config.toml
image_size = 24
crop_scale_min = 1
horizontal_flip = true
encoder_activation = "silu"
encoder_kernel_size = 3
decoder_fused_qkv = false
decoder_prefix_bidirectional = true
init = "kaiming_normal"
muon_scale = "match_rms_adamw"
steps = 17800
lr_schedule = "wsd"
final_lr_fraction = 0.05
Rows from block 3 of the text decoder of a small image captioner, named by matrix and row number. Rows with one number belong to one neuron. Each number is 50 + 10 x the weight over its row's rms, rounded and kept within 0 to 99. All counts start at 0.
After each neuron's rows are labels from the 100 texts, of 14976, where the neuron reaches its largest size: "fires on" is the input token at the peak. Only what is clearly more common there than usual is listed. The data: drawings of small networks of dots and links. In brackets: how many of the 100.
# gate: MLP gate (decoder.blocks.3.mlp.gate.weight, 512x192), inputs 0-191
# fc1: MLP up (decoder.blocks.3.mlp.fc1.weight, 512x192), inputs 0-191
# fc2: MLP down (decoder.blocks.3.mlp.fc2.weight, 192x512, transposed), outputs 0-191

gate.199:58 55 50 64 54 62 80 49 55 69 47 55 55 51 55 46 70 50 46 54 62 51 59 55 36 74 54 36 37 60 37 49 40 57 52 47 68 50 43 48 36 50 46 40 58 63 45 32 61 45 57 62 50 56 65 35 45 47 47 68 63 35 48 50 53 56 53 52 66 54 46 43 37 63 40 34 40 34 48 61 51 49 79 31 52 43 66 38 48 58 47 52 53 41 49 44 39 61 47 45 41 56 39 58 47 32 70 44 59 65 45 45 46 58 46 66 65 46 68 57 66 59 35 54 49 45 60 45 42 46 36 53 37 55 39 62 42 31 37 53 44 50 48 63 44 46 49 53 52 43 48 54 57 57 40 57 35 45 51 47 42 52 60 34 39 41 44 41 44 65 54 47 51 28 46 62 23 44 41 48 49 53 34 42 59 58 51 55 39 53 62 45
fc1.199:50 38 51 52 58 65 48 68 33 41 40 61 44 71 54 51 56 56 33 27 52 41 59 61 46 53 32 66 33 56 44 46 36 43 48 63 47 59 57 50 60 47 52 45 54 82 50 57 61 28 52 52 39 57 62 38 56 37 59 38 37 51 49 41 43 43 55 49 60 33 66 36 29 50 56 53 44 39 52 67 56 64 53 50 49 53 40 54 49 55 53 51 51 49 37 57 62 55 55 64 39 49 50 64 45 35 37 49 42 53 53 59 57 36 51 63 40 49 37 63 51 41 37 49 55 60 34 70 64 57 45 48 42 58 49 44 67 57 53 52 26 57 60 50 69 43 40 59 55 32 56 38 46 52 60 40 55 47 51 40 51 60 32 58 61 35 44 57 65 44 54 44 55 33 58 41 52 44 52 46 48 53 46 39 43 50 50 56 54 42 45 80
fc2.199:52 38 55 60 50 62 32 47 60 54 66 54 33 63 40 28 54 60 55 48 41 42 60 52 41 39 44 68 52 42 68 47 49 43 53 44 40 51 53 42 61 45 48 54 73 63 64 49 65 46 50 44 27 60 41 55 52 40 39 50 70 48 52 56 40 53 42 46 50 35 72 34 54 46 52 39 40 65 49 51 65 28 49 59 28 49 50 52 44 60 45 51 42 55 47 55 64 67 46 59 61 33 35 64 32 45 50 48 53 55 52 50 56 47 46 56 55 59 40 70 39 39 65 43 48 62 48 44 41 56 40 47 38 46 34 52 48 57 46 63 41 54 54 45 59 47 69 65 58 39 60 52 45 55 43 67 46 48 49 50 32 59 36 53 46 56 57 53 36 59 56 60 61 41 53 31 45 33 55 50 54 33 48 49 30 71 51 52 37 65 46 66
fires on: "<end>" (84); "8" (10)

gate.270:45 48 59 60 48 58 54 43 81 61 54 56 68 31 60 37 78 56 43 51 62 42 44 53 62 55 44 52 40 49 39 36 32 54 62 47 57 45 62 54 46 54 55 38 40 51 51 51 51 57 70 48 46 62 62 51 51 56 38 54 71 49 49 52 27 41 35 59 34 37 46 65 60 46 23 40 37 36 58 45 62 43 73 31 45 42 47 53 45 52 47 50 55 46 55 62 39 30 42 49 52 61 58 29 49 50 52 44 35 63 68 41 53 41 33 65 58 50 57 61 56 43 45 38 58 46 56 55 50 50 39 49 54 40 44 34 60 62 43 39 48 53 50 71 47 49 38 53 54 52 58 31 44 49 49 62 43 55 50 43 64 44 48 59 61 66 44 47 46 64 61 56 44 38 51 45 43 55 70 56 48 45 35 46 60 65 47 41 56 42 44 53
fc1.270:34 56 47 58 46 36 58 55 57 52 52 64 45 29 54 31 51 41 54 63 54 53 44 58 43 63 39 53 56 59 58 50 28 31 59 58 41 53 57 67 48 45 44 52 47 66 58 46 66 46 54 40 46 44 60 60 41 49 54 56 30 43 51 54 60 34 58 44 41 47 31 39 54 54 37 55 53 35 68 32 52 52 53 42 44 58 43 49 55 36 44 44 53 70 61 48 51 58 50 63 61 50 60 39 55 48 46 26 49 38 39 49 53 46 67 56 42 50 49 50 35 57 51 62 56 29 45 64 54 57 54 54 41 48 58 51 47 62 40 54 44 34 64 38 53 76 49 34 57 41 51 59 49 48 40 59 44 28 51 43 36 70 47 53 53 57 53 37 41 70 61 34 43 63 65 63 47 48 42 55 48 27 62 37 53 66 65 62 52 63 48 50
fc2.270:40 45 60 49 64 54 52 48 73 42 53 84 47 48 63 37 23 45 45 65 47 64 44 32 34 48 67 65 46 67 49 48 34 44 69 48 49 56 56 45 48 66 35 59 61 51 51 52 49 49 39 40 44 33 49 42 51 55 49 68 40 43 46 32 33 49 57 50 52 61 52 49 37 49 45 75 38 37 40 54 61 56 47 48 49 45 27 52 42 54 44 56 48 39 58 52 53 55 54 61 55 47 60 58 54 61 44 59 48 45 45 44 34 40 42 58 50 25 57 41 53 63 64 71 65 39 59 52 46 56 51 43 58 54 59 66 47 52 54 47 56 33 59 58 54 42 46 40 47 47 57 69 53 56 38 59 49 38 54 45 41 52 50 47 33 51 45 55 52 60 54 58 58 32 35 48 28 71 48 34 55 37 54 48 40 55 44 48 43 61 60 50
fires on: "8" (57); "7" (32); "4" (7)

gate.127:36 59 42 60 50 63 52 45 66 43 58 51 42 48 36 26 51 31 52 69 62 38 36 38 48 51 43 23 58 54 61 62 54 33 63 55 58 41 45 39 51 49 56 49 51 44 42 55 50 49 46 66 73 29 68 60 48 42 43 61 50 51 50 51 37 49 37 54 40 45 66 57 42 56 41 49 52 55 49 67 60 45 77 31 50 69 72 52 41 48 49 50 56 57 44 33 54 61 49 32 50 57 42 40 52 53 57 54 55 36 46 48 42 58 45 55 56 34 51 53 57 50 50 40 71 46 65 39 35 57 36 59 57 51 50 44 49 41 31 53 60 43 57 62 45 63 51 45 51 51 59 48 42 60 40 79 55 57 62 45 43 43 60 54 48 52 60 57 51 52 35 48 52 39 54 56 37 36 38 68 56 30 50 40 48 52 44 38 47 43 57 59
fc1.127:62 43 56 66 21 35 46 60 54 40 56 54 59 51 65 57 58 49 46 35 36 45 46 50 48 36 43 57 48 51 66 50 41 47 39 51 43 58 37 48 39 53 45 51 44 38 71 57 50 40 60 40 44 46 43 39 62 66 53 32 56 49 61 51 50 42 45 42 52 47 57 63 64 56 53 42 41 37 49 59 49 58 57 45 40 47 28 42 52 49 55 62 44 48 44 55 51 43 57 70 61 41 53 52 56 54 45 45 45 65 54 82 76 49 64 66 40 46 61 46 42 36 43 74 38 48 48 33 66 29 55 39 55 51 61 39 49 33 60 69 51 50 45 49 39 34 66 37 46 37 48 58 59 49 48 49 45 43 28 35 57 49 65 44 45 50 51 53 32 59 49 53 55 65 61 50 54 47 56 51 50 52 54 59 60 41 72 69 56 48 40 48
fc2.127:62 36 65 61 47 56 46 60 64 47 38 34 34 38 45 59 53 55 42 34 39 69 50 34 59 37 37 42 53 45 56 54 36 50 47 44 33 50 45 35 57 39 54 57 64 50 47 44 36 63 60 55 46 41 44 48 50 53 57 47 53 50 51 52 50 37 52 41 29 64 64 59 46 31 43 48 43 45 50 61 43 53 53 38 58 39 46 64 65 51 44 61 54 59 18 26 61 64 61 43 39 63 46 62 58 50 37 52 44 53 48 56 47 66 38 48 50 66 45 54 58 83 42 57 54 36 43 50 41 53 48 52 52 51 46 47 55 35 50 57 45 64 51 54 36 57 36 44 52 36 53 52 52 63 54 52 55 35 49 49 58 57 68 33 54 46 51 46 68 49 49 43 61 49 59 47 43 39 57 54 39 76 52 64 60 48 50 55 58 68 34 72
fires on: "," (100)

gate.493:55 51 31 51 42 34 58 48 77 62 58 50 61 60 34 51 55 50 50 44 55 46 49 56 50 51 38 48 49 71 59 69 53 55 52 45 48 46 40 50 32 47 70 45 49 34 55 49 60 48 50 55 57 54 57 43 56 67 44 60 72 30 47 39 47 58 44 47 55 50 62 40 61 36 34 51 33 50 38 58 66 65 67 46 33 59 60 73 42 51 37 58 69 49 54 62 55 28 34 41 48 48 48 65 40 65 64 43 48 60 53 64 44 37 42 57 44 57 63 47 46 27 35 56 38 52 46 56 40 37 33 46 42 62 35 46 54 53 34 47 50 44 38 56 54 53 40 50 64 47 35 59 56 61 60 59 58 47 51 51 61 35 36 50 56 45 45 44 49 45 40 51 52 44 46 42 36 41 61 62 66 48 52 39 59 37 43 60 50 69 44 47
fc1.493:49 49 48 52 69 68 49 50 31 61 50 55 47 49 58 32 46 43 62 57 38 62 55 47 44 62 48 43 57 62 39 37 43 31 46 52 44 57 62 42 45 45 47 25 47 59 55 51 53 64 55 56 50 63 56 60 53 37 47 50 62 55 41 41 53 48 40 52 41 44 55 29 25 50 62 63 57 46 63 48 38 40 46 57 66 47 42 49 38 53 71 56 38 35 53 36 43 41 50 62 54 35 56 52 40 42 30 81 63 52 43 46 37 75 43 52 44 42 48 41 61 54 56 56 51 46 48 48 57 53 63 53 48 56 45 64 47 51 53 44 50 57 58 54 47 47 40 35 53 39 60 47 29 50 43 55 53 57 49 47 43 55 77 64 31 49 63 52 46 33 24 57 40 65 40 63 45 49 50 35 58 40 44 59 66 43 59 53 57 46 67 60
fc2.493:58 54 25 52 43 44 28 49 45 58 38 44 52 57 60 45 46 51 50 51 50 59 58 63 65 56 52 60 60 58 52 50 50 38 38 48 34 63 36 63 51 51 42 33 46 54 41 37 82 50 29 50 41 53 61 38 63 39 37 48 50 50 52 32 61 49 47 59 41 45 60 55 51 59 62 63 52 55 35 35 57 54 60 43 63 54 40 39 54 42 55 36 44 43 59 66 61 40 58 59 64 51 36 44 48 44 53 55 53 49 52 74 64 48 39 39 54 46 51 44 71 44 50 36 50 61 73 48 56 57 59 48 58 52 50 58 36 48 42 55 51 46 42 51 47 39 26 61 57 35 44 53 54 33 39 49 32 60 47 44 33 70 56 53 37 65 49 42 33 43 55 51 33 62 42 74 63 56 45 43 42 56 40 63 48 52 48 59 58 52 51 64
fires on: "two" (72); "8" (24)

gate.14:57 47 48 39 43 47 48 39 56 58 51 46 49 37 46 30 69 30 60 44 49 57 53 59 57 66 50 62 48 45 55 67 51 40 53 58 56 62 40 46 46 40 38 43 42 60 32 61 68 38 51 40 48 53 54 47 49 63 45 61 62 35 53 60 27 57 44 44 47 44 53 51 58 63 57 52 53 50 56 67 46 61 66 47 35 55 49 50 51 67 46 63 42 60 56 54 47 52 44 49 39 33 54 40 54 57 61 16 35 45 61 58 55 45 43 63 43 49 54 55 61 14 49 30 43 39 44 41 51 55 51 47 45 61 50 52 54 53 30 48 46 56 50 74 68 51 48 56 58 57 29 58 54 48 34 37 58 61 66 58 53 40 38 44 47 44 47 43 47 51 47 43 42 34 60 52 46 52 58 45 72 44 32 57 40 61 45 66 50 71 49 56
fc1.14:71 38 46 50 50 58 58 34 61 38 47 55 44 46 49 73 52 41 46 44 35 58 51 56 53 28 34 53 45 37 51 48 55 53 52 28 43 52 52 43 42 50 47 63 52 43 66 50 50 38 42 57 41 20 56 48 38 51 33 63 46 49 32 71 56 50 44 45 30 66 43 43 70 42 46 65 48 66 53 43 46 50 51 62 48 51 53 47 56 61 56 41 48 56 34 48 49 48 49 52 39 31 61 41 49 59 31 51 52 70 46 62 43 54 52 43 48 48 46 51 39 56 65 24 58 59 51 60 68 63 61 37 54 59 58 43 45 47 68 63 56 60 54 33 57 49 40 65 54 55 41 42 58 52 62 53 42 61 47 40 59 66 43 67 60 49 58 58 44 56 44 31 32 46 53 60 42 49 50 69 50 35 50 35 51 56 66 60 49 47 60 50
fc2.14:66 33 51 40 68 62 54 46 62 46 64 67 44 42 75 57 50 31 50 53 64 51 51 59 61 43 28 53 38 64 46 46 65 48 48 47 53 49 48 35 55 55 68 53 54 66 43 54 65 32 40 49 49 36 51 58 55 42 38 52 37 58 47 56 35 44 42 47 45 45 47 59 40 40 53 65 46 46 47 42 58 56 33 75 35 57 50 39 58 62 63 46 51 43 66 49 47 49 49 66 53 45 68 43 54 36 50 40 40 45 53 57 65 61 44 61 54 44 34 50 43 46 32 40 48 57 63 49 69 61 50 57 41 63 60 51 63 43 66 54 72 41 66 36 49 56 56 31 34 44 57 45 53 43 38 38 49 54 32 34 50 55 53 49 57 59 60 26 54 33 32 44 36 56 47 57 47 52 46 68 40 44 54 50 48 45 47 46 46 52 43 51
fires on: "," (100)

gate.76:52 45 31 59 64 62 52 26 52 53 43 34 52 33 35 40 41 50 55 52 56 40 77 60 59 40 51 46 39 61 56 43 51 42 58 52 63 48 27 65 36 48 56 49 58 46 53 47 73 54 47 60 46 50 65 61 59 53 44 61 46 48 72 50 37 59 51 39 57 36 71 44 20 45 38 60 65 37 39 51 54 76 76 56 49 58 52 50 45 47 39 50 61 48 47 55 36 54 42 50 47 38 39 33 41 57 56 48 70 54 47 59 45 51 56 62 35 45 59 62 55 52 43 49 60 32 47 49 54 41 30 46 43 51 53 38 61 47 36 44 46 51 46 57 53 48 55 39 42 57 38 50 46 53 50 75 57 67 55 50 53 41 66 38 59 48 53 42 53 53 36 35 46 56 53 47 62 53 54 49 60 55 51 50 39 43 34 58 54 53 59 58
fc1.76:56 37 59 31 50 69 64 52 70 41 51 67 64 59 53 68 45 52 59 38 49 63 57 34 66 33 42 40 62 46 50 39 58 41 46 58 52 55 65 38 49 60 62 58 69 49 33 62 45 53 59 56 50 52 49 52 41 36 43 62 48 61 37 43 47 41 75 48 42 53 52 48 44 59 60 52 42 49 44 37 48 47 44 52 36 43 61 45 51 41 46 38 40 43 62 61 62 43 44 56 33 50 37 71 53 70 66 72 50 47 59 44 69 46 46 55 40 49 50 34 46 31 56 61 38 57 51 43 61 55 50 68 46 68 36 52 50 34 37 42 39 50 41 54 41 65 64 38 44 60 32 42 41 46 51 52 57 43 46 63 45 35 59 51 42 64 50 52 55 47 49 42 53 41 38 59 44 46 46 46 42 48 45 65 47 30 42 27 39 55 49 55
fc2.76:54 56 44 57 57 54 70 46 58 47 43 51 67 57 57 59 49 57 42 51 41 60 46 59 60 51 39 48 52 49 56 38 48 48 55 50 60 56 58 32 52 51 43 46 42 38 61 50 56 44 52 62 55 52 40 44 44 31 62 59 41 49 40 66 62 50 66 54 52 60 30 57 55 56 45 49 46 32 46 48 51 55 48 59 50 55 56 23 52 29 55 35 56 45 64 68 62 53 27 56 36 35 34 64 39 42 51 61 60 55 57 34 59 44 41 39 56 49 53 51 40 45 56 56 57 52 60 53 53 40 51 76 45 49 44 46 52 37 38 45 77 44 44 39 45 68 40 32 26 44 39 45 59 35 61 49 75 59 40 43 44 37 51 48 49 78 42 62 30 47 40 49 40 61 62 48 65 54 48 51 50 50 60 43 59 53 43 31 45 44 58 64
fires on: "two" (100)

gate.511:52 60 42 20 59 60 61 49 67 47 40 31 47 57 53 39 51 47 47 55 74 41 64 44 57 35 33 48 42 39 46 67 62 55 38 47 51 38 38 47 32 55 46 34 60 40 59 47 58 49 47 52 55 49 69 55 50 67 38 44 59 33 43 55 32 29 39 48 61 42 53 35 53 55 47 52 40 51 57 63 54 61 62 39 45 43 59 49 60 45 39 53 47 65 53 54 46 55 36 64 58 68 32 40 50 54 54 53 51 61 58 61 48 34 55 51 61 43 60 47 58 57 35 39 46 27 53 37 42 43 52 39 62 59 51 51 71 59 34 67 38 43 32 57 39 51 45 69 61 46 46 48 54 45 55 78 50 53 48 53 53 39 47 56 56 44 48 69 36 61 49 42 51 48 56 66 47 51 49 46 62 54 31 39 59 53 48 60 53 56 54 53
fc1.511:27 57 37 62 50 63 61 29 47 53 58 38 42 52 37 31 58 67 41 40 32 45 60 46 40 66 48 54 55 57 44 56 54 55 56 55 28 57 54 60 60 52 53 26 46 59 45 45 47 61 59 36 44 58 45 52 55 70 66 43 51 52 75 38 46 56 34 67 66 63 28 50 45 57 57 32 51 46 62 47 48 57 42 50 39 46 58 50 33 49 34 54 67 54 45 60 38 56 63 70 61 65 56 39 35 38 46 47 59 46 44 60 35 44 60 60 60 47 57 49 46 59 46 56 46 50 55 51 60 59 56 41 44 56 47 45 46 63 63 60 38 47 40 45 48 58 61 58 51 20 47 48 50 55 49 32 50 48 44 57 55 56 57 58 39 49 48 43 43 55 50 31 42 43 36 42 52 67 62 44 53 49 42 32 46 66 42 48 54 34 50 56
fc2.511:42 44 50 61 34 41 57 33 51 35 58 69 51 61 60 46 48 44 68 50 41 51 57 40 63 57 58 44 63 66 51 45 58 48 45 35 50 51 62 71 48 53 54 30 54 59 41 50 47 41 79 26 63 59 51 61 41 67 68 45 48 49 57 47 42 40 41 69 52 48 50 61 50 59 43 47 44 44 51 43 56 46 55 47 45 46 53 44 44 28 49 60 72 51 33 68 52 58 34 63 52 63 60 43 40 49 47 40 61 42 58 44 44 53 50 56 59 38 48 41 49 56 39 58 39 43 58 44 62 56 32 48 41 33 57 53 45 62 63 58 32 50 57 33 49 32 47 60 67 24 74 62 57 53 36 35 40 62 40 55 46 40 49 47 63 53 38 49 51 48 47 40 63 43 58 46 68 54 45 42 43 49 36 37 49 41 55 51 57 49 54 48
fires on: "8" (76); "7" (8)

gate.279:50 49 54 49 65 52 49 55 64 41 57 34 42 75 62 44 55 39 36 51 58 59 46 67 49 42 54 58 40 48 52 57 54 55 50 45 48 60 46 45 30 53 55 53 58 45 46 33 52 54 29 54 36 41 53 34 54 45 49 43 76 44 61 44 40 64 46 41 43 52 56 45 51 52 40 61 49 50 33 51 50 71 42 42 49 48 66 52 33 49 63 54 29 53 64 46 46 67 46 65 44 55 54 55 53 56 59 52 43 47 62 54 45 49 48 67 52 64 51 51 56 51 47 32 49 45 51 55 59 45 44 70 59 59 69 45 51 39 59 52 53 46 30 70 48 45 31 60 47 63 36 46 73 52 32 51 57 81 47 43 46 39 57 49 37 47 63 32 47 67 52 38 59 39 36 50 39 44 46 53 46 43 58 52 30 49 37 60 35 45 39 33
fc1.279:33 51 55 47 50 49 65 36 41 41 63 31 55 73 55 53 38 55 58 48 78 50 52 42 54 60 57 70 49 48 58 68 43 57 42 40 59 48 30 50 50 57 58 52 49 50 41 44 43 44 27 43 37 26 57 35 46 67 49 50 63 59 63 43 55 56 47 55 39 38 38 49 57 65 37 46 42 57 48 52 44 49 51 46 58 42 55 62 31 46 44 50 44 51 56 42 49 52 49 52 51 58 57 64 52 57 57 51 51 50 35 35 42 63 36 66 50 65 56 58 52 51 39 45 55 44 57 52 56 49 42 57 52 64 79 45 50 50 48 47 52 38 28 61 49 51 53 75 55 61 33 44 67 52 54 53 50 59 52 66 60 50 57 35 34 57 57 38 69 54 55 37 44 54 34 41 45 38 62 42 33 41 52 46 49 53 40 62 64 33 42 33
fc2.279:35 57 47 62 49 49 41 53 38 49 68 41 59 62 47 54 42 56 66 61 51 53 50 63 61 52 49 63 30 33 66 53 39 40 38 56 54 71 49 65 60 56 37 62 45 53 42 62 51 51 53 46 34 55 54 58 69 51 43 32 56 64 46 44 70 73 62 43 40 37 52 37 56 59 46 40 48 58 57 67 64 37 34 39 53 60 33 49 41 40 50 36 43 52 43 68 57 48 64 53 53 50 47 48 61 48 64 53 40 60 52 66 42 34 52 42 49 48 37 48 47 43 63 47 57 46 65 50 43 43 52 40 40 42 30 59 50 71 54 69 40 35 53 50 40 57 66 52 57 58 48 60 43 62 57 49 46 51 54 65 46 41 55 45 38 33 44 53 46 24 56 57 38 44 53 52 32 45 51 47 56 45 48 19 47 36 52 56 43 60 45 48
fires on: "<end>" (30); "36" (26); "4" (21); "10" (18)

gate.366:56 58 64 35 49 49 58 51 52 52 42 45 43 61 39 44 52 61 39 37 76 44 35 33 57 42 49 49 31 38 58 49 54 53 63 47 63 58 52 48 38 70 62 49 40 41 55 44 61 61 53 59 53 48 58 51 61 55 32 53 55 59 44 63 35 23 39 57 42 48 42 39 48 40 44 47 43 50 31 41 74 52 55 50 35 56 46 45 23 53 49 40 65 62 61 50 26 75 38 49 42 60 51 41 45 65 60 63 61 60 47 52 45 41 46 57 67 43 44 47 63 46 57 44 40 36 55 63 53 59 53 63 51 64 51 49 60 41 52 38 56 54 43 55 50 32 53 59 59 38 62 48 50 57 57 50 48 61 32 32 56 49 42 54 42 44 65 48 52 58 44 46 57 53 37 62 65 40 45 35 66 52 33 44 39 74 54 53 53 55 41 46
fc1.366:47 51 61 58 56 48 44 30 49 56 56 48 49 53 46 40 63 53 47 43 57 61 64 34 40 46 53 63 37 31 51 35 28 55 57 60 70 38 57 43 63 64 50 52 37 53 49 41 50 60 52 59 45 60 33 55 52 40 46 52 52 63 48 70 27 43 62 61 49 47 52 55 31 56 34 56 47 28 50 47 57 55 40 55 37 52 47 78 36 40 40 55 50 51 41 53 44 70 41 64 49 52 50 34 51 58 45 60 58 51 59 34 45 57 49 43 57 74 51 36 60 50 54 37 41 58 54 66 69 36 42 62 47 51 48 49 34 52 61 49 58 48 45 46 45 34 46 56 66 41 70 48 50 47 55 43 43 53 44 45 59 47 38 48 38 55 59 65 45 74 38 45 43 48 35 49 66 40 54 31 57 61 34 43 56 67 51 53 42 65 62 60
fc2.366:47 55 58 55 59 66 52 65 38 36 54 61 51 42 51 52 43 47 54 52 61 40 58 58 61 30 62 61 47 52 39 35 37 62 58 49 63 63 58 68 71 42 54 34 49 40 56 37 49 48 59 39 45 55 47 48 56 47 55 40 57 41 66 34 37 58 59 49 58 46 48 55 33 44 61 57 35 43 37 70 48 49 47 51 49 50 61 67 42 61 58 67 32 31 55 51 51 51 41 36 57 64 58 38 56 60 35 57 43 41 52 48 52 53 59 59 53 61 47 38 57 55 54 36 26 46 40 52 63 41 50 48 39 45 62 63 50 40 49 47 57 51 51 23 51 37 40 32 26 38 60 66 49 54 51 36 53 47 57 51 40 46 23 46 57 56 35 45 60 38 42 70 47 57 41 62 44 45 59 72 46 47 72 48 49 49 51 50 55 54 58 52
fires on: "<end>" (41); "12" (16); "green" (9); "10" (9)

gate.106:67 37 52 44 65 59 49 47 61 55 43 61 55 28 63 35 50 37 56 47 67 49 67 66 50 36 53 40 36 49 54 67 49 54 47 50 35 47 38 52 38 53 39 61 39 56 69 52 64 55 57 48 39 54 65 56 57 61 52 47 63 54 48 45 44 48 54 64 56 46 51 41 51 45 53 57 46 44 45 52 60 62 57 49 43 46 58 59 37 43 50 69 39 42 65 57 34 60 44 64 48 46 25 36 50 69 55 50 32 50 58 53 43 57 42 69 46 41 61 43 53 37 35 62 46 59 50 48 45 37 35 55 40 43 43 51 49 64 21 55 64 56 51 57 36 38 43 70 40 50 45 42 52 58 37 66 48 73 40 37 51 41 34 52 41 36 48 58 52 49 43 50 55 39 40 70 54 52 39 50 68 60 26 43 47 49 41 54 58 62 57 55
fc1.106:54 71 55 26 53 44 47 50 60 45 45 52 59 57 37 59 47 43 48 48 49 40 46 50 38 58 55 45 57 55 34 42 41 48 65 53 60 33 46 48 68 54 53 30 59 53 48 49 56 35 45 41 52 63 63 45 42 60 53 53 32 58 56 52 41 41 74 13 55 44 53 57 45 49 28 40 48 55 59 42 27 45 53 49 50 55 38 45 51 55 44 59 52 52 41 49 43 59 40 72 45 64 45 74 46 52 52 45 46 38 64 63 50 47 45 59 56 49 46 49 35 59 49 36 58 64 50 66 53 60 58 53 53 65 67 52 49 46 58 63 30 54 51 52 42 41 49 62 50 71 61 53 56 51 55 44 44 62 31 57 50 48 47 47 45 73 42 42 49 29 43 60 52 44 61 35 32 64 59 56 66 58 53 46 42 42 41 57 32 42 38 54
fc2.106:45 43 55 50 64 41 67 51 60 66 48 43 51 62 54 58 52 61 62 61 49 21 50 53 28 49 53 50 54 41 39 46 32 41 59 41 47 43 51 40 42 57 57 64 60 42 49 49 54 53 43 55 33 31 53 42 55 38 53 53 39 58 36 56 53 34 65 48 43 47 50 48 49 34 55 53 45 55 53 45 44 47 47 29 35 58 88 42 73 54 36 61 45 53 43 46 59 64 57 63 37 64 55 47 56 56 53 65 42 42 57 62 39 45 73 52 52 58 57 49 61 59 40 52 60 63 51 62 52 49 61 47 38 66 57 43 39 47 52 59 53 53 47 48 49 59 57 65 52 57 41 42 45 46 46 32 39 57 46 46 51 47 42 60 49 59 49 40 66 44 47 33 32 35 40 46 21 54 45 38 55 54 25 60 42 62 62 62 56 55 41 54
fires on: "," (100)

gate.503:66 67 58 55 66 49 64 51 59 63 77 39 54 29 48 63 67 50 46 45 74 46 53 62 52 53 63 46 58 37 47 63 67 45 56 49 43 62 44 52 41 43 46 35 48 67 56 47 58 49 55 45 52 54 65 52 39 51 54 69 75 49 50 43 43 52 62 39 44 52 50 48 42 34 39 62 59 42 33 61 66 61 61 53 26 43 39 54 45 41 49 45 51 58 71 63 30 53 56 43 50 64 37 29 48 58 43 39 37 44 46 41 53 45 46 56 50 55 44 51 63 53 42 53 47 48 49 25 48 34 37 48 39 44 50 55 46 56 42 48 49 53 46 67 48 34 41 65 54 44 40 62 60 47 47 73 60 53 57 32 41 52 54 55 41 43 52 41 45 52 38 42 37 32 47 51 53 41 56 51 67 51 26 47 51 57 44 48 48 44 66 40
fc1.503:50 42 39 55 36 43 39 66 47 42 73 49 64 49 57 58 47 46 58 47 59 47 39 51 55 47 43 44 65 41 59 46 58 66 36 51 44 50 55 43 65 49 53 52 42 44 64 38 46 36 47 57 55 71 53 36 56 50 51 45 54 65 48 47 53 43 37 60 49 44 45 47 32 54 34 60 48 49 64 53 41 55 59 61 61 55 44 20 35 46 45 56 54 56 48 61 48 59 46 49 60 78 48 54 31 47 37 70 64 37 39 53 66 35 53 43 58 54 49 55 47 57 47 67 37 62 58 48 43 43 48 60 61 56 55 56 42 62 58 63 42 51 38 53 36 54 42 54 15 41 53 51 48 47 35 52 31 55 54 47 41 56 67 49 32 46 37 54 50 42 57 67 44 49 45 51 37 74 57 43 60 51 53 67 52 34 49 30 61 48 54 39
fc2.503:47 46 49 52 35 36 31 53 33 46 55 51 75 52 68 67 57 50 62 50 48 54 35 45 49 52 62 40 60 64 50 69 45 56 51 50 63 34 57 54 62 32 34 50 55 57 55 42 44 33 49 53 51 57 58 48 51 65 62 34 40 68 53 50 33 25 50 61 44 45 40 62 35 64 41 69 59 87 58 48 42 53 46 57 48 57 39 48 41 45 42 47 53 64 57 41 54 50 46 59 44 48 40 33 52 41 41 47 53 59 47 50 50 48 47 45 55 45 51 59 39 63 44 65 63 70 58 37 59 45 38 57 45 70 52 55 67 48 54 46 43 50 42 51 48 39 46 61 55 50 54 42 52 56 51 47 45 58 44 49 59 38 62 50 48 24 49 37 49 52 46 35 74 52 36 41 46 58 49 42 46 49 49 51 47 52 59 19 63 45 56 36
fires on: "8" (38); "28" (25); "10" (16); "36" (12)